{
  "model": "contrastive image-text model",
  "dataset": "rendered scenes of coloured solids on a plain floor",
  "train_examples": 195000,
  "image_size": 64,
  "crop_scale_min": 0.8,
  "horizontal_flip": false,
  "translate": 0.12,
  "tokenizer": "char",
  "vocab_size": 29,
  "loss": "softmax",
  "embed_dim": 128,
  "encoder_arch": "poolformer",
  "encoder_norm": "layernorm",
  "encoder_norm_position": "pre",
  "encoder_activation": "gelu",
  "encoder_mlp_ratio": 4,
  "encoder_parallel_block": false,
  "encoder_inner_norm": false,
  "encoder_patch_size": [4, 4],
  "encoder_conv_stem": false,
  "encoder_depths": [3, 6, 3],
  "encoder_widths": [96, 192, 384],
  "text_encoder_causal": true,
  "text_encoder_width": 128,
  "text_encoder_layers": 7,
  "text_encoder_norm": "layernorm",
  "text_encoder_norm_position": "sandwich",
  "text_encoder_activation": "gelu",
  "text_encoder_mlp_ratio": 4,
  "text_encoder_head_dim": 48,
  "text_encoder_fused_qkv": true,
  "text_encoder_bias": "all",
  "text_encoder_qk_norm": false,
  "text_encoder_parallel_block": false,
  "text_encoder_inner_norm": false,
  "text_encoder_positions": "sincos",
  "init": "torch_default",
  "residual_init": "none",
  "optimizer": "muon",
  "muon_scale": "match_rms_adamw",
  "lr": 0.0039,
  "momentum": 0.85,
  "nesterov": true,
  "orthogonalizer": "polar_express",
  "adamw_lr_other_params": 0.00089,
  "steps": 18300,
  "batch_size": 256,
  "epochs": 24.0,
  "lr_schedule": "cosine",
  "final_lr_fraction": 0.01,
  "warmup_steps": 3660,
  "weight_decay": 0.01,
  "adamw_weight_decay_other_params": 0.05
}
Rows from block 5 of the image encoder of a small contrastive image-text model, named by matrix and row number. Rows with one number belong to one neuron. Each number is 128 + 32 x the weight over its row's rms, rounded and kept within 0 to 255. All counts start at 0.
After each neuron's rows are labels from the 100 images, of 14848, where the neuron reaches its highest value: "top examples" is what is common among them; "colour at peak" is the nearest of a few named colours to the mean colour under the peak. Only what is clearly more common there than usual is listed. The data: rendered scenes of coloured solids on a plain floor. In brackets: how many of the 100.
# fc1: MLP up (encoder.blocks.5.mlp.fc1.weight, 768x192), inputs 0-95
# fc2: MLP down (encoder.blocks.5.mlp.fc2.weight, 192x768, transposed), outputs 0-95

fc1.196 [105 112 138 141 104 127 115 136 123 102 110 143  97 111 154 152  94  85 138  93  53 146 131  98 128 144 113 100 164 144 138 173 123 184 148 110 150 152  92 153 142 118 109 138 122 146  78 125  68 163  76 176 143 114 138 146 122 101  85  71 124 111  99 109 169 126 129 101  77 154 133 161 148 142 160 143  75 174 131 107  93 138 142 138 149 102 167  69 189 141  88  96 140 174 109 100]
fc2.196 [141  77 158 161 108 126 157  48 105 142 149  93 134 104 120 122  82 203 106  79 132 177 150  92 125 119 119 101 137 146 124 161 128 111  86 135  93 161 127 134  69 164 160 124 108 182 100 156 134 158  99 151 117 175  95  80 129 133 150 148 198  93 144 161 135 161 215 140  95 146  79 143 117 137  60 105 131 151  74  52  98 158 145  94 137 129 118 162  76 118  85  98 133 122 135  81]
top examples: blue object (49); striped object (48); twisted bar (28); its colour: blue (25)
colour at peak: brown (32)

fc1.394 [163 133 144 129 127  91 117 142 111 178 162  91 117 125 153 108  81 136 114 136 130 157 159  95 169  97 115 109 135 113  90  80 141  78 137 112 166 127 140  78  65 138 139 117 163 155 151 158 163 100 147 103 168 104 133  55 115 203 165 172 167 116 128 185  89 118 106 157  61 174  91 142 116 136 128 107 135  94 112 123 109 118 131 187 141  86 111  86 170  70 124 146 121 113 134 193]
fc2.394 [135 128 144 158 108 111 100 100 136 115 125 157 199 201 128 111 132 148 106 167 111 133 102 143 133 152  95 145 170 107 105 178  91 140 156 134 104 113  73  77 153  56 114 108 195 112 137 128 171 112 194 152 134 172 128 139 144 123 126  97 147 118 175  76 170 114  85 127 158 160 126  97 136 151  81 108  98 175 169 111 133 171 218 168 119 136 148 188 104 115 118 127  84 134 166 123]
top examples: light from behind the scene (92); tube (33)
colour at peak: brown (64)

fc1.295 [116  96 112 104 209 163 122 135 113 114 116 109 160  60 163  66  97  79 136 125 144 159 102 158 206 152 110 138 191 170 101 101 107 127  64 132 159 126 124  87 105 171 131 136 133  50 204 151 128 142 101 138  87 129 104  64 124 155  87  98 141 119 153 112 117 109 164 117 151 103 152  98  71 100 108 165 116  98 187 106 115 120 107 189 141  75  57 139 107 110 112  99  44 118 112 179]
fc2.295 [125 132 118 132 152 118 122 143 146  97 111  89 152 167 121 127 171 195 113 148 120 163 110  65 141 110 126 130 142 125 136 158 128 146 134  97 139 170  77 145 148 133 165  84 161  97 111 136 177 197 105  41 126 113 136 185 121 119 137  70  55 179 125  79  98 107 116 111  96 164  99 179 186 113 176 120 185 109 159 168 176 110  96 156 133 173  81 105 186 138 139 177 134 101 131 145]
top examples: light from behind the scene (74); white object (53); grey object (53); its colour: grey (27)
colour at peak: brown (37)

fc1.146 [128 137 100 115  54 105 107 132 153 108 119  85 195 169  63 124 119 114 155 139 168 131 101 184 123 121  66 158 141 108 187 167 124  77 140 129 146 100 161 117 180 111 122 120  85 141 142 156 132 140 131  98 165 131 123 100 121 126 177  67 113 159 126 172 118 149 101 148 155 134 136 176  95 150 112  80 175 133 115  77  75 220 148 103 142 127 166 158 104 110 138 138 103 170 145  86]
fc2.146 [172 107  79 113 148 170 137 110  93 119  53  98 146  89 167 146  89 126 134 111  99 124 130 131 129 162 122 102 164 214 120 128  63 182 107 125 117 161 184 155 120  96 143 156 106 142 183  95 171  55 103  85 106 183 102 142 104 150 130 132 133  66 148 208 154  94  98 155 106 169 137 104 153 152 115 145 166 101  90 122 112 160 114 115  88  86  95 127 105 104 207  93 107 102  74 143]
top examples: light from behind the scene (58)
colour at peak: brown (51)

fc1.317 [135 163 134 145 101 102  80 169 104 128 171 126 178 117 174  99 144 128 128 142 136 103  80 182 127  98 145 151 129 110 133 131  69 112 152 207 169 155 182 125 130  84 128 122 153 162  80 145  82 114 124 174 139 170  34 124 104 122 138 164 110 178  98 174 121 156 113 125 151 225  97 185 119 150 121 134 157 102 124 109 151 110 117 109 124 103 175  52 151 138 142 163 137 155 107  82]
fc2.317 [100  99 109  75 141 191 107 133  59 144 163 135 121 119 100  61 158 146 178 148 145  96 127 119 155 170 155 101 169  89 119 105 152  70  72 158 153  90 174 161 168 135 137 118 142 134 132 105  89 117 170 145 143 107  89 125  65 148  76 155 164 115 123  66 134 132  93 122 128 134 206  83 175  82  94 119  93  77 167 141 175 111 133 115 207  89  77 184 115 110 172 176 113 111 120 142]
top examples: light from the right (94); spring (36)
colour at peak: brown (27)

fc1.87 [159 200 114 135 112 133 123  96 155 193 121 206 112 132 111 148 131 140  94 124 135 133 112  93 136  76 131 167 162 177 126 196 151 138  93  69 132 113 121 140  45  69 120 131 129 113  74  86 116 143 149  72 154 161 163 114 121 145 125 150 125  65 143 131 143  47 110 121 150 121  95 131 103 141 135 119 100 120 141 129 127 128 122  54 142 181  91 124 129 110 143  85  94 166  89 160]
fc2.87 [139  78 127 122  92 115 107 142 154 109 138  80  52  90 129 163 100 106  57  91 143 110 132 112 149 146 131 145 151 133 174 157  94 113  84 147 139 140 115 112 145 182  87 153 135 109 137 135 137 134 133 117 193  93  93 151 162 107 111 147  92 155 120 110  90 167 151 134  83 152  81 150  92 122 119 108 158 175 131 118  98 102 154 105 175 207 104 121 113 132 134 130 179 123 193 135]
top examples: light from the right (66); green object (46); tube (38); cylinder (34)
colour at peak: black (43); brown (39)

fc1.452 [101 122 175 139 164  68 101 193  62  79 105 118 124 127 158 122  97 104 127 171  93 138 126 124 132  75 166  63  97 162  43 102 131 127 110 145 128 142 132 122  97 125 152  64 141 119 206 152 127  92 109 104 168 119 154 140 110 196  91 155 130 125 177 147 130  71 141  99 142 107  89 151  75  90 197 133 110 152 122 114 140  38 116 128 122 132 118 163 115  95 137 124 131 166 150 124]
fc2.452 [134 110  50  59 133 152 136 109 115 184  94 110 101 112 144 113 137 183 154 107 135 114 110  78 168 168 104 121 179 110 169 183  95 109 131 143  87 158  29 177 132 141 166 144 155  95  72 113  73 142  99 115 107  83 118 106 171 125 156 108 126 156 114 106 143 142 123 134 141 133 154 168 146 169 114 116 191 113  56 147 178 144 156 127  96 169  98 124  95 141  83 130 137 128 115 117]
top examples: light from behind the scene (68)
colour at peak: brown (57)

fc1.493 [ 82 105 135 128 114 130  98 110 114 102 158 109 165 132 148 146 174 133 194 149 132 125  88 148 148 103 136 131 192 172 179 179 137 115  97 138 152  99 159 125  88 128  96 166  76  95 131 119 128 137 101 152 159 151 172 161 175 203  76 139 131 170 152 144 122 109 120 125 146 163 139  84 108  86 178 122  90 117 124 100 102 160 137 113 132  79 116 136  83  86 126 157  60 142  99 159]
fc2.493 [ 88  95 123 148 142 154 122 109 100 134 118 117 114 142 161 145 146 146 134 124 113 163 202 126 225 136 108 145 147 137  91  96 144 150  88 122 130 125 152 153 140  97 165  95 144 105 171 178 127 112 152 155 100 163 133 104  46 155 117  89 111 236 115 124 103 166 112 119 138 175 132 124  69 150 139 157 122 121  83 111 143 128 119 112 116  60  63  93 126 138 150 148  96 114 169  66]
top examples: light from behind the scene (69); capsule (39)
colour at peak: brown (61)

fc1.543 [152 171 137 184 142 119 128 164 146 143 106 101 115  78 135 104 110  87 116 126  96 133 112  99 166  97 151 128 170 151 115 139  77 195 113 193  97 123 107  96  64 121 129  93 173 101 152 112  70 174 181  74  58  61  90 116 142 187 140 138 155 143 155 141 180 178 104 149 116 122  78 175 160 128 106 163 130  58 141 153 170 144 119 168  95 106 150 153 107 138 142 146 116  90  85  83]
fc2.543 [126  68 143 139  92 172 121 147 115  92 110 126 101 120  80 103 120 214 168 101 127  74 153  68  48 168 141 178 121 157 141 113 146 118 134 134 125 154 130 158 182  82 150 136 148 109 126 138 136 125 131 134 175 143 144 148 126  41 132 138  67 150  98 108  49 138 138 138 174 116 158 138 121 137 148  97 127 129 197 116  37  57 126 119 139 212 160 109 159 138 141  90 120 154 123 156]
top examples: light from behind the scene (53); jack (31)
colour at peak: brown (50)

fc1.328 [174 101 124  88  79 118 148 125 133  71 112 115  81 131 145  86 161 136 177 130 190 128 151 155  98 135 134 156 193 149 181 146 120  44 199 127 152 118 108 104 142 120 158 209 141 159 208 125 174  98 147 150 132 170 109 111 137 107  85 162 170 144 152 113 162 152  84 148 113 147 137  68 105 142  68 117  78 140  74 100 153 117  72 158  71 168 108 157  69 122 147 125  84 146 114 104]
fc2.328 [180 169 181  76 170 137 138 113 159 101 126 131 193 123 181 110 139 115 105  98  90 140 157 103 128 137 123 133  78 144  67 168 145 169 178 147  77 148 152 171 144 135  89 129 123 131 142 126 141 118  72 107 148 101 146 101 127 143 157 150  54  69 108 121 139 109 127  94  60 159 134 135 107 131 131  67 126 134 137  68 106  95  71  81 118 109 120 142 153 147 152 147 121 179 104  69]
top examples: blue object (68); red object (61)
colour at peak: brown (65)

fc1.632 [157 157 149 140 121 109 101  68 166 142 184 140 138  89 117 111 146 136  77 123 161  84 147 116  36 111 145 163 190 156  82 182 150 130  90 133 115  95 155 119 119 140 121 115 134 138 171 172 127 170 154 125 158 142 143 122 133 111 102 116  57 122 104 143 181  92  99 161 136  68 125 149 109 107 121 119  98 118  85  53  65 114 106 169 172 132 155 124 119 123 130 137 146 181  99 134]
fc2.632 [124 143 109 117 138 100  62 124 121 158 147 145 112  93 137 125  99 124 103  94  70 127 142 161 169 135  95  82 113 106 145 176 118  82 153 149 186 145 100 120  62 126 168 126  95  96  80  89 123  99 133 146  87 132 126 141 170 116 104 110 139 110 162 121  98 124 103  81  96 177 166  81 111 100 117 151  89  93 152 180 124 159 152 209  86  43  94 111 134 121 153 115 177 200 108 155]
top examples: light from the right (63); cone (34); pyramid (29)
colour at peak: brown (46)

fc1.292 [138 113 177 135 117 156 116 186 112 135 116  89 134 143 120 113 146  98  71 153 116 104 112 164 131 110 100  73 167 100 120 117 123 130 156 169 160 102 139 219 185 167  78 153 105 163 136 137 165 126 100 194  91 145 163  96 173 184 137 125 161 126 106  87 112 179 125 111 135 123  63 200 132 162 102 129 162 116 121  81 175  79 147 175  69 124 141  78 164 124  96  96  68  91 119  84]
fc2.292 [125 126 102 132 125 110 143  94 126 141 145 163  57 182 139 117 138 129 141 182 116 140 198 127  84 169 154 116 113 143 106  52 155 115 137 148 115  98 167 116 176 129 113  84 128  89 164 103  92 103 105  85 163 108 128 153 171 113  89 128 109 134 147 155  94 107 109 107 184 100  99 131 161 126 174 119 130 123 107 102 140 173 112 101 108 108 107 118 111 141 107  91 123 115  62 158]
top examples: light from the right (53); white object (49); its colour: white (27)
colour at peak: brown (36)

fc1.750 [152 149 108  96 101 124  75  91 125 105 164 142 137  74 131 169 128  90 137 160  91 160  39 169 173 155 112 116  79 152 154 168 118 114 167 157 153 136 154 101 128 152 138 113 143 122 187 104 170  64 185 165 154 145 137 152 142 156 173 143  77 145 140  85 124 118 112 132  64 161 108  46 120 174 123 132 169 164 122 114 165 138  86  50  88 112 206 150 151 147 115 149 132 135 115 146]
fc2.750 [ 98 188 141 108 119 120 119 136 138  92 160 155 175 124 124 110  89 129 132 116 192 106 146 120 113 158 109  97 155 107 187 120 119 134 124 137 132  96 112 164 124 136  97 132 100  78 158 103 101 129 135 174 120 157 203 147 111  52 125 112 135  70 127 160  59 129 124 133  94 178 107 179 139 176 104 117 188 172 194 143 112  87  90 180 150 105 108 194  65 142 155 120 126 108 190 156]
top examples: light from the right (56)
colour at peak: brown (26)